config = dict(
    model='class-conditioned image diffusion model',
    objective='epsilon',
    attention=True,
    precondition_frequency=16,
    max_grad_norm=5.0,
    epochs=2.0,
)
Rows from block 11 of a small class-conditioned image diffusion model, named by matrix and row number. Rows with one number belong to one channel. Each number is 128 + 24 x the weight over its row's rms, rounded and kept within 0 to 255. All counts start at 0. Numbers have three digits each. After the name is the row's rms in percent of the matrix's.
After each channel's rows are labels from the 100 images, of 14976 (inputs lightly noised), where the channel reaches its highest value: "top examples" is what is common among them; "lies over" is the class under the peak. Only what is clearly more common there than usual is listed. The data: simulated telescope pictures of galaxies.
# convs0: first 3x3 conv (model.decb.0.1.convs.0.weight, 192x192x3x3, standardized in use, each kernel summed), inputs 96-143
# convs1: second 3x3 conv (model.decb.0.1.convs.1.weight, 192x192x3x3, standardized in use, transposed, each kernel summed), outputs 96-143

convs0.173 111:158140146159095156115148137112119168136142114151177157123079151118131131163142156171153132135134088072147163105145127144185085118142128143113125
convs1.173 109:117118094116117091157094110113123093126130092119122133127108112117095157137119153098094106158109095150171135096127147118107080112113140131147178
top examples: noisy; tilted; two-armed spiral; winding: clockwise outward
lies over: galaxy

convs0.77 111:076117116106122075123135117115150149106191120108123148099109129114092122123124094150130146116096143110160142150194134103115149152122096145102153
convs1.77 121:082096113107093122124145103067134137163118151125156107130128119115104136116167121132131139153103176129125163116125116118144091129080137145109091
top examples: two-armed spiral; winding: clockwise outward; tilted
lies over: galaxy

convs0.93 102:080139131116134147079160141102154152133143128184160154131084130100091107137182151154161120168126138100122167118164156137156085114134130123130134
convs1.93 108:112163088145100114129111146169142144110141115132104155124120137145135107147141086122126194133094118133165172133122114148133140143162123101180167
top examples: tilted; winding: clockwise outward; barred spiral; two-armed spiral
lies over: galaxy

convs0.36 095:127158119111107120137123175161125139164148154091131123175147134130169151139115100126166149112184140112131122137179129159153113152145095145132168
convs1.36 094:080109169161162147099124101111118141118127154156144141142127117129073090125149118136097163124134116135131125118117153118107114120133167106137101
top examples: star cluster; noisy
lies over: galaxy

convs0.48 121:140141179139055132142111103127128111117141144100127081131119140136128122151125138106146146114125135114146095167165104157134104137122117153130094
convs1.48 103:120130124121158114113160096143074095126100102176104141129159091161120112124122133142115124109131112158124125144104180118107089109124113107166147
top examples: tilted; small; many-armed spiral; winding: clockwise outward
lies over: galaxy

convs0.114 083:088112068122108172129129145098169155158092122168132155104152149123171089147136113154134140136093124110124130159080108112142126137142110089096168
convs1.114 078:170112166077179131130125114187116121104159143125152071082118081122131148084101141177103142109079146118107157094141152113131077141116171156151110
top examples: noisy; round elliptical
lies over: galaxy

convs0.94 099:099142121104149143101139151127099151143136187131117108146110139116127119116134152164147207108107146093183142122169133135114144134146105157125128
convs1.94 103:161160152127107095120147131126110129096139069135169087158093191193200152113113080119128117112132112139125114096147146166132120107129150091111151
top examples: many-armed spiral; winding: clockwise outward
lies over: galaxy

convs0.149 124:101120106102126168150123106030142134151154126102120128121144107075118116107131149147119164119162123087126096127105150111122114164125118141117130
convs1.149 124:121124130123134149115142147056145138148085126132138119119169130133101128106159164097111119146143154110106132126125173103115115131120158164138124
top examples: two-armed spiral; winding: clockwise outward; winding: anticlockwise outward
lies over: galaxy

convs0.37 097:098126123178149125133108143131108151127172165111124152162077138142108152197139132097122170110153137118152135108104140161159112161118154120094110
convs1.37 080:114133111166104133094114154073169108153120102087117103126089166138073124107092134109140112130155136099114132150161072127129135095124115135107104
top examples: tilted; winding: anticlockwise outward; two-armed spiral; many-armed spiral
lies over: galaxy

convs0.130 091:155159116115120143096121160127103129114133113114151128148181087136099104134122145133129128086167133126167118137142133141180086142109160106125115
convs1.130 096:187143142106120139133141107137105108134169104142121065129114155129193118140138110111141142128168139102142135152141146175126170117150131124148157
top examples: many-armed spiral; winding: anticlockwise outward; tilted
lies over: galaxy

convs0.101 093:201109107100119147106127166080108089128182184173161122127114162154048130173139157111146137130106129162130119138123124100091105133132152101106119
convs1.101 084:131106118166119150103143103175183132119134087151119139130160131122154115097128105186158100132104111090109106128110156059164123101137143170146078
top examples: tilted; winding: clockwise outward; winding: anticlockwise outward; many-armed spiral
lies over: galaxy

convs0.50 102:125112146085090120096139128101160111105157133109153122179134108088135126123154100116129161142124116139095107117118132157157101126108116137111134
convs1.50 083:133106108157125063149110121131125149155100122168152125167180128120103082153128179106154134129122122119117114123137143152122110113139138127109144
top examples: two-armed spiral; tilted; winding: anticlockwise outward; winding: clockwise outward
lies over: galaxy

convs0.92 101:078125112101144111131140098126105115125128148117139116121153110094093153132085100155140172069167150113130110160157115179141122140115151118146106
convs1.92 091:122102165092145159125109169093163148142114105114112123101138144157173143105135151124080121155164152126119127087114098105154149135095115114129131
top examples: winding: clockwise outward; many-armed spiral; tilted; small
lies over: galaxy

convs0.104 093:115134127114111158154135119214120172132117137143109137111109144149139113132127120176145050079087134138100179136084128126138093117139108139136117
convs1.104 103:150128114107124125126157174128130126092174128147135148124144107163100107099119136105138134149113137139139121119139131087128108110091152085192148
top examples: merging pair
lies over: galaxy

convs0.179 084:162120145147160110137129087207124157137176109160120105127149126151107184095134127115122142140119157168143141126120100128142116098120114128125119
convs1.179 112:144099094161149171139094149093131077107159153113134164113125134115150099094102134171153123148109093149106086130159125140138109131106097179121106
top examples: merging pair
lies over: galaxy

convs0.133 094:115145110126135152135126147147118118134117133130135145062089128139119102119122153146101048144108109150130122119119150120120130144115119141163198
convs1.133 128:167143114073185097129129107127116122139128183174140120105160102149115138114107138119186140129125158104126103155157159112102145175117107145138144
top examples: winding: clockwise outward; many-armed spiral; two-armed spiral
lies over: galaxy

convs0.66 105:143130122147149102149100130134119128147133169155106093147118145157164139155111148093121067146158126143136125125129098160130102192149171162135095
convs1.66 091:095157163172134120109166155114148125117095153108140120164131116146085162108178107133136193121087148132160140157117148105106132137100120092113115
top examples: star cluster; noisy
lies over: galaxy

convs0.57 083:145159137123129143158133136119119099127133151129139140118112104105146107145118149139080102131087126109153132197129181106110159101115119114088113
convs1.57 101:065111129142108132137198103170125139126126143106125125126108157118136095134186126130138144099154124116094096103155087164159140128121162126154104
top examples: noisy
lies over: galaxy

convs0.32 098:134158120140128146136136151096110142140101168157141121093146147141160151156103128128153109107147146098136138129106088153128104153131108131136186
convs1.32 094:131140169103150162129116093134120111106173130115117146130115091120081123085120102150117142119146121132123142150147151166156154118100158135112092
top examples: irregular
lies over: galaxy

convs0.28 089:151113152146105100147135148154115138118174112122144064135128120105169136116142169122127143120142107123141170148178143137149158134132126143125149
convs1.28 111:067104169153124105137115127137117116144106100149123154149154135137106134128109132110081154156169135141105113113151136159125138147132135125149144
top examples: noisy; ring galaxy; winding: clockwise outward
lies over: galaxy

convs0.169 105:155139127177120142139151130144134117150152105121128120125118193145108089134088115087129156141187085101124128135134164144149079145112133174135136
convs1.169 100:131141121117117091157159146140122140118135139090170118123126151115191125138171156174127157131167145102122099139145117148134146131130163098146129
top examples: tilted; winding: clockwise outward; many-armed spiral
lies over: galaxy

convs0.2 105:153121099113152160109109166148142051121121128170146151137122139147124127140145154140157105110133143162149149160160086124150155132137117094090098
convs1.2 099:104144177126110142118188077105181151104143152071123109123140148117126121112153120135140071117152108100137123112159083111169126177120131157123115
top examples: two-armed spiral; small; tilted; winding: anticlockwise outward
lies over: galaxy

convs0.76 090:130138102144146125151109161159168124138138144148176111117161199081122157162088120088137126137111142162135096075138117167146150145155104141120076
convs1.76 082:129153145117144148123118109154141142153116124102058173095116109140132152106154123119141133144108179112136063124102103091158126169109074109159151
top examples: many-armed spiral; tilted; winding: anticlockwise outward; winding: clockwise outward
lies over: galaxy

convs0.163 107:149173156112143138101127140126131081118125116086133095158103119066117077131122127161148162126142118107116143149144121120143131136129142136117125
convs1.163 094:123126122129124103117163145110136173143096114200127117176116116170158077169123158139112122117113135140110161138091156112104116110125108130144126
top examples: tilted; barred spiral; winding: anticlockwise outward; winding: clockwise outward
lies over: galaxy

convs0.68 096:225168159115106120129133155138144083164125183145095124172118103178135105142123155133129151153147107165153116126167169098147143124138130120122094
convs1.68 081:133123103120156162091148102114100134125169096107147078109127175116122131162094082096154144111107144130109107143141104100118089138172134127131121
top examples: tilted; winding: clockwise outward; many-armed spiral; barred spiral
lies over: galaxy

convs0.14 124:129137132141137203138130117163138201153152163120104141089108113138153158098127121166110140138118105136096132134132158111144130138156132107150090
convs1.14 131:107132131149164130130118114126118147067137142157139106107132091100147080158128117156097104152120145126123093104103095104177145157104149138180141
top examples: merging pair
lies over: galaxy

convs0.174 088:140165127135128185110142124136142162138077121135159118118118099115099103144133124164150082101160062125129104102143130153125120175122118149087056
convs1.174 109:128141147149099126121148090091128089071150175075116138117128140077114089118137120120091136115116131155108112126123122119150132096086123100134122
top examples: barred spiral; winding: clockwise outward; merging pair
lies over: galaxy

convs0.21 115:111105134145151137138131125111168151143138098109120139147103104146132089140159130170129066152138098135131108126098116142152135167090174113096131
convs1.21 111:115151089123148088138184100206134143109118157178107088135115131113151114097130121136119127138132126146114119156108130090145124110138141139182124
top examples: merging pair; flattened elliptical
lies over: galaxy

convs0.13 097:217132138108143173137128100112141088123125132133098125133100125122113107112126101180132118101111146132124114160168087114177151101102151169141118
convs1.13 101:092149113108163129101099132141113144108134152130172154120089102099167108138119146094137107102101145109108140124131161136114137108103113098132149
top examples: two-armed spiral; winding: clockwise outward; tilted; winding: anticlockwise outward
lies over: galaxy

convs0.189 105:091138126129165140098108129190095190102145123143157181069124090142153111118134153130141060140137099127065112086159133151119094184111123167131125
convs1.189 120:175127116115183133134148099149107138119112155087098128076086107147172119139127127150091135104093139152134103141132135170137172163142146098138080
top examples: many-armed spiral; winding: anticlockwise outward
lies over: galaxy

convs0.8 142:098142149167171119104093158127110127176123131104135112093154126122147149139158174134139120136117133098115116113121165137138099151118127134145097
convs1.8 123:156134149115098117135127066118136104156143112121107167108092110147136153134128039148158104147091169141113143129155117146112142096110105082118158
top examples: noisy; lensed arc
lies over: galaxy

convs0.141 090:160115145095113145097113171148124082142098138152122143143118122133101119103141150123129149083145117089159086118110129106113109131120117141138102
convs1.141 097:127118157152133125153156125079096110133154120148142099086127142127135122130115106143122095130094114115055151111080133124095113115144155142124117
top examples: barred spiral; merging pair; winding: clockwise outward
lies over: galaxy

convs0.73 091:128133138170141107109165099140098086109139158115132156118147119114146102076103146164085088097088116090126148132159127135146177142108111130140115
convs1.73 110:154141138150127121163165130142135131162139143106117127130130147134094090125161110108158117120096131104122128123144142153111128167124110130102136
top examples: star cluster; noisy
lies over: galaxy

convs0.127 096:084128112151096132107121134176142100125124168156108133157109126154136086156120142110115137115147084130200118121114112138126102148166107125139102
convs1.127 101:152112160142152116118094138147120153149138114104159136153160138126114155102114149135103130098165148105091151131145122097147150089109145127119097
top examples: merging pair
lies over: galaxy

convs0.128 101:153133146147114143115148181109129102107106152154159128149166105137144114180151095130160148131169114151125081131119135154161113135138143142140131
convs1.128 104:113149144112137110165130103152130125163142108109116135134098106168183100143096133130131131119173166129096139126120115110103146101124148136081129
top examples: many-armed spiral; tilted; winding: clockwise outward; winding: anticlockwise outward
lies over: galaxy